From a checkpoint of a small image classifier.
Training: soap at rate 0.0018, 23400 steps, batches of 128, held-out accuracy 99%.
Rows from block 6 of a small image classifier, named by matrix and row number. Rows with one number belong to one channel. Each number is 128 + 32 x the weight over its row's rms, rounded and kept within 0 to 255. All counts start at 0. After the name is the row's rms in percent of the matrix's.
After each channel's rows are labels from the 100 images, of 14976, where the channel reaches its highest value: "lies over" is the class under the peak; "responds to" is what is common among them. Only what is clearly more common there than usual is listed. The data: made-up road signs on poles.
# convs0: first 3x3 conv (model.blocks.6.convs.0.weight, 128x128x3x3, each kernel summed), inputs 0-127
# convs1: second 3x3 conv (model.blocks.6.convs.1.weight, 128x128x3x3, transposed, each kernel summed), outputs 0-127

convs0.76 084 [182 134 153 105 190 161 113  89 126 105 116 111 112  98 142 134 123 174 139 168 138  89 135  85 146 129  93  94 102 133 104  97  81 123 168  95 113 165 136 111 102 137 186 128 115 163 177  99 169  80 125 131 104 136 128 112 120 154 145 108 157 160 142  85 149 115 109 133 112  88 124 126 160 147 154 150  86 152  99 138 103 121 115  31 114 135 159 105 160 148 134 117  60 143  83  97  33 163 130  75 144 127 162 134 140 108  99 198  62 131 149  79  42 193  90  81 101  97 134 139 101 127 170 148 157 154 139 134]
convs1.76 107 [ 87 179 113 150 146 161  92 146 132  85 159 113 188 167 157 105 149 164 122 111 124 159 114 146 148  91  78 116  77  65  87 113 135 125 113 141 109 192 123 122 122 113 132 117  47 135 126  82  88 131 136 102 136 187 114 111 189 122 162 123 134 117 142  92 113 144 113 139 138 118 173 134 137 106 157 114 107 101  92 157 124 179 109 134 181  24 100  56 143 122 143  92  90  66 106 147  84 149 119  92 100 110 106 167 108 117  80 181 123 170 154 114 127  95 198 100 125 118 154  75 120  64 153 115 135 104 146 130]
lies over: face; symbol
responds to: drop; triangle sign

convs0.33 096 [167 130 115 150  96 139 157 115 172  92 138 112  73 134  49 108 123 151 127 104 108 131  58  89 107  80 138 146  97 122 140 121 116 115 153  44 151 156 167 117 140 210 115 137  79 114 163 126 155 124 114 126 183 117 193 159  96 103 149  77 150 135 137 114 101 107  95  63  78 100 119 151 111  99 139 140 144 122  96  80  86 118 142  63 127 140 146 112 113 109 102  77 115 157  98 124 142  85 134 139 117 120 186 110 126  84 132 145  69  30 166 157 159  84 100  77 134 139 120 158 108 121 158 174  99 146 150 112]
convs1.33 098 [113  76 164 176 140  99 153 121 164 117 162 134  99 103 137 131  65 162 118 144 131 170 124  95 150 131 102 159 167  57  95 102 112  92 158 145  91 187 109 130 153 155  87 139  83 136 105  97  90  88 119 118 179 144 124 116  88 129 134 133 119 133  87 126 117 157 133  82 100 143 105  91 151 158 119 151 127 117 160 173 119 127 168 149  98  86  23  87  79 114 149  89  98  87 134  56  99 125 113 106  79 160 127 144 162  76  49  92 148 119  88 142 102 153 115 126 136 161 141  44  98 156 105 140 108 121  92 170]
lies over: face
responds to: ?

convs0.84 099 [100 123 123  91 110  87 165 108  77 139 139 161  75 106  98 144  75 179 145 138 138 113 201  61 127 139 160 107 104 105 146 113 212 144 143 181  99 145 122 182 107 161 162 171 135 150 156 102  97  85  50 136  94 168 106 110 150 118 140  86  62 144 182 121 144 118 158 123 195 150 111 184 125  72 104 100 161 121 110 135  79 134 117 116 110 116 191  94 137 158 132 101 143 169 149 115 114 203 138  83 177 135  85 121 116 149  90 114 154 164  96 108  92 117 107 135 108 103  93 101 148 136 154 141 134 130 165 138]
convs1.84 103 [100  48 100 115 138 151 117 114  81 145  69 110 158 111 133 120 125  95  77  96 154 217 128 140 117 156 138 170 163 122  87 141 153 164 136 167 151 178 131 142 123 109 155 164  84 131 182 138 141 194  81 149 182 109 150 132 107 126 152 163 157 124  95  98 108 140 119 125  90 208 127 121 123  78 133 143 114  90 140 114 153 168  96 128  99 137 141  78  87 109 127  82 146 140 115 103 190 148 202  63 102  98  91 122 119 108 106 134 131 158  95 169 194 131 148  71  95 104 173 105 124  82 103 102 119 114  89 153]
lies over: face; symbol
responds to: R

convs0.86 101 [126  85 150 152 164 150  95  87 103 157 188 110 137 152 160 129 140 113 157 122 157 135 103 113 132 134 122 124 160 119 132  87 119 163 181 125  91 136 166  79 141 138 163 101 100 159  82 117 149  73  70  81  99 117  90 112  88 112 112  98 115 134  59  81  62 134 154 142 105 123 179 112  23  77 135 102 170 136 149 129 120 114 141 105 150 123  97 104  75 121 129 111 141 133 106 134 100 155 122 177  86 161 132 128 112  70 163  89 118  65 169 172 114 171 106 100  88 132 122 136 165  45  86  93 136 177 131  92]
convs1.86 086 [138 122 145  74 134 147 140 154 145 112 174  89  80 136 116  93 130 140 192 188 207 107 116 127 168 169  87 129  91 168 108 144 107 166 115  92 133  84 155 126 123 124 171 141 146 167  98 157 153 106 121 110 173  87 137  97 138 194 111 123 160 144  99 169 146 123  76 108  95 129 153 108  56 140 107 141  74  52  81 124 104 147 135 151 115 127 110 101 175 131 145 123 200 172  95  91 146 176 135 153 140  91 107 105  47  83 174 126 157 164 174 106 139 144 113 105  84  87 185 144 134 149 141 151 143 136 133 154]
lies over: face
responds to: arrow left

convs0.48 091 [122 117 149  63 140 141  64  72 106 125 128 131 103  88 122  87 144 144 199 127  93 166 178  68 170  95 148 167 108 119 113 153 123 105 139 119 113 189 148 168  74 142 149 195 138 103 197  85 144 108 152 158  86 100  96 148 149 149 138 105 115 112 145 104 124 118 170 115 153 161 133 130 165 146 131 111 137 143 166 167  85 117 167 100  92 132 163 129 117  81  98 223 163 164  73 118 100 141  96 142  97  88 123 112 137 173 121 103  70 123 153 111  99 135 113 102 169 122 157 105  94 190 123  79 128  65 111 128]
convs1.48 101 [129 100 111 174 134 160 100 182 125 113 167 138 149 116 157 184 113  95  89 102 117 119 142 200 150 137 187 108  85 127 120 135  36 145 139 147 106 138 130 118 112 122 130  56 161  66 100 133 110 124 151 111 143 156 120 105 153 156 139  98 110  95 145 116 180  79 160 138 169 156  80 139  95 108 113 113 129 122  60 118  96 108  59 153 105  93 121 107  91  81 108 121 177 118 149 125 112  84 131 103  95 177 169 105 141  97 119 160  51 137  56 152 140 121 106  84 114  74  76 142 171  96 154 162 124 176 162 122]
lies over: face; symbol
responds to: B

convs0.30 112 [150 145 132 187 128 114 105  87 151  92 113 105  97  78 110  78 145 141 156 154 112 112 121 106 188 137  95  66 137 125 170  72  60  95 126 101 169 126  97  43  93 128 123 108 142  81  94 146 134 123 181 149 141 112 128 111 132 113 102 144 157 166 183 124 127 114 150  99 139 117 137 118 112 128 127 128 123 157 159  79 121 118 161 131 119  89 120 162 115 138 173  76 100 179  90 165  88 134 116 145 126 173 157  83 183 105  98  89  91  48  98 208  97 129 162 143 155 174  87 157 110 107 111 138  62 171  89 106]
convs1.30 104 [123 121 137 198 110 119 112 104 150 129 129 158  97  79 210 122 158 105  94 156 127  51 125 117 112  82 121 148 134 120  35 156 123 131 132  99 150 159 105 152 141 162 116 126 120 100  65  76  82 114 110 130 162 125 143 155 173 110  90 108 145 131 126 102  94 139 130 170  85 149  89  83 128 129 163 122 153 195 120 115 131  13 109 150  87 176 170 111 155  63  84 101 121  78 125 134 126  99  91 125 115 136  95 135  90 107 103 123 101 110  87  98 112 164 128  97 132  88 108 108 163 106 157  97 174 127 141  73]
lies over: symbol
responds to: heart

convs0.40 091 [162 115  33 144 108 134 125 100 108 185 101 158  70 131 135 124 119  94 169 156  59 175  97 142 159 127  75 124 159  77 157  99  74 146 130 120  90 128 104  97 107 132 122  81 125 150  69 114 134 154 116 175 115  80 149 111 100 163  78 129 127 159  73 118 136  74  93 143  77 133 110 157 126 176 120 131 100 162  98  76 118  87 157 143 131 107 121 180  66 105 126 149 141 153 125 135 124 122 140 139 174 123 159  85 142 160  64 174 117 148 129 166  76  73 141 109 133 132 184 184 129 174 166 106  89 128 142 161]
convs1.40 102 [147 104  96 116 159 105 144 133 101  82  98 169  71 150 161 124  98 141 127 118  37 122  72 136  92  96 128 147  86  82  61 113 149 103 106 121  84  81 123 162 154 130 111  93  74  90 122 149 119 154 103 153 122 122 141 120 110 128 106 160 165 115  87 129 150 115  64 115 118 116  75 125 113 185 123  71 146 137 147 114  71 130  73 128 117 132 144 169  83 132 157 108 119  89 133 148 127  87 169 163  82  97 107  74 107 143 133 111 134 172 115 123 168 107 151  74  62  77 142 134 137 107 206 124 147  39 133 143]
lies over: rim
responds to: R; H

convs0.70 102 [154 139 176  86 105 133  98  98  52 126 154 129  84 123 147 100  96  85 128  82 152 107 130 153 195 111 109  88 134 158 148 116 138  79 188 152 112 175 100 124 152 167 113 135 107 132 133  65  97 135  91 159 126 105 155  68  92 101  86  96 151 139  93 161  97  82 114  73 125 158 137  69 107 123 160 104 123 127  90 138  89 160  77 112 118 113 178 193 143 151 108 144  98 168  86 140  90 136 116  67 151 122 135 133 159 115 122  85  71  80 141  85  49 149 143 129  73 115 136  93  95 151 159 128 121 179 118 146]
convs1.70 089 [ 82 201 108 169 137 141  63 101  86  86 120 173  86 115 104 111 183  63 132  81 185 126 136 120 139 137  89  96 161  65 116 127  94 164 127 134 118 156 121  68 135 114 157 116 131 142 139 103 109  96 117 110 125 189 126 147 113 137 136 117 148 103 209 138 160 150 125 139 106 118 187  84 121 158 129 151 127 170 182 128 123 121  60 161 138 124  66 102  60 119 121 165 129 107 124 115 125  61 104 170  87 133 122  62 109 122 108 105  89  87 203 116 143 104 129 109 117 146  94 115 171 182 126 101 135 148 153 124]
lies over: rim
responds to: arrow up

convs0.35 087 [ 83 119 103  73 152 150  98 104 143 113 133 156 112 151 156 135  46 119 190 125 161  94 104  91 116 118  49 139 178 120 152  82 134  98 131 138 111 132 118  93 105 127  84 106 158  99 144  87 137 164  80 103 139 100  81  78 137 153 113 105 125 125 140 106  86 197 125 133 105 123 104 164 144 107 147 105 163  87 159  82 126 117 104  47  80  83 175  56 157 123 138 101  94 110 119 148 164 123  96 134  90 151 119 202 135 121 130 141 131 179 128 141 174 169 156 110 152 106 167 174 154 113 107  92  55 110 158 100]
convs1.35 102 [ 85 164 117  98 126 150 146 102 142 164 139 195 147 132 156 108 169 112 128 157 117  32  97 140 156 118 177 109 151 145 152 157 121 152 146 162 124 131 155 120 120 142 199 167 181 135 122  84 165 162 102 163 129  79  89  82 144 130 165 119 153 147  91 174 149 111  96 173 126 140 111 142 157 158  99 153 148 143 129 186 163 169 141 114 127 107  41 133 147 162 136 167  93 108 122  73 132 131 117 116 139 163 108 170 101  85 142 112  81 136 114 111 179  84 157 141 138 157 157 178 117 135  41 101 122 143 163 215]
lies over: symbol
responds to: arrow right; star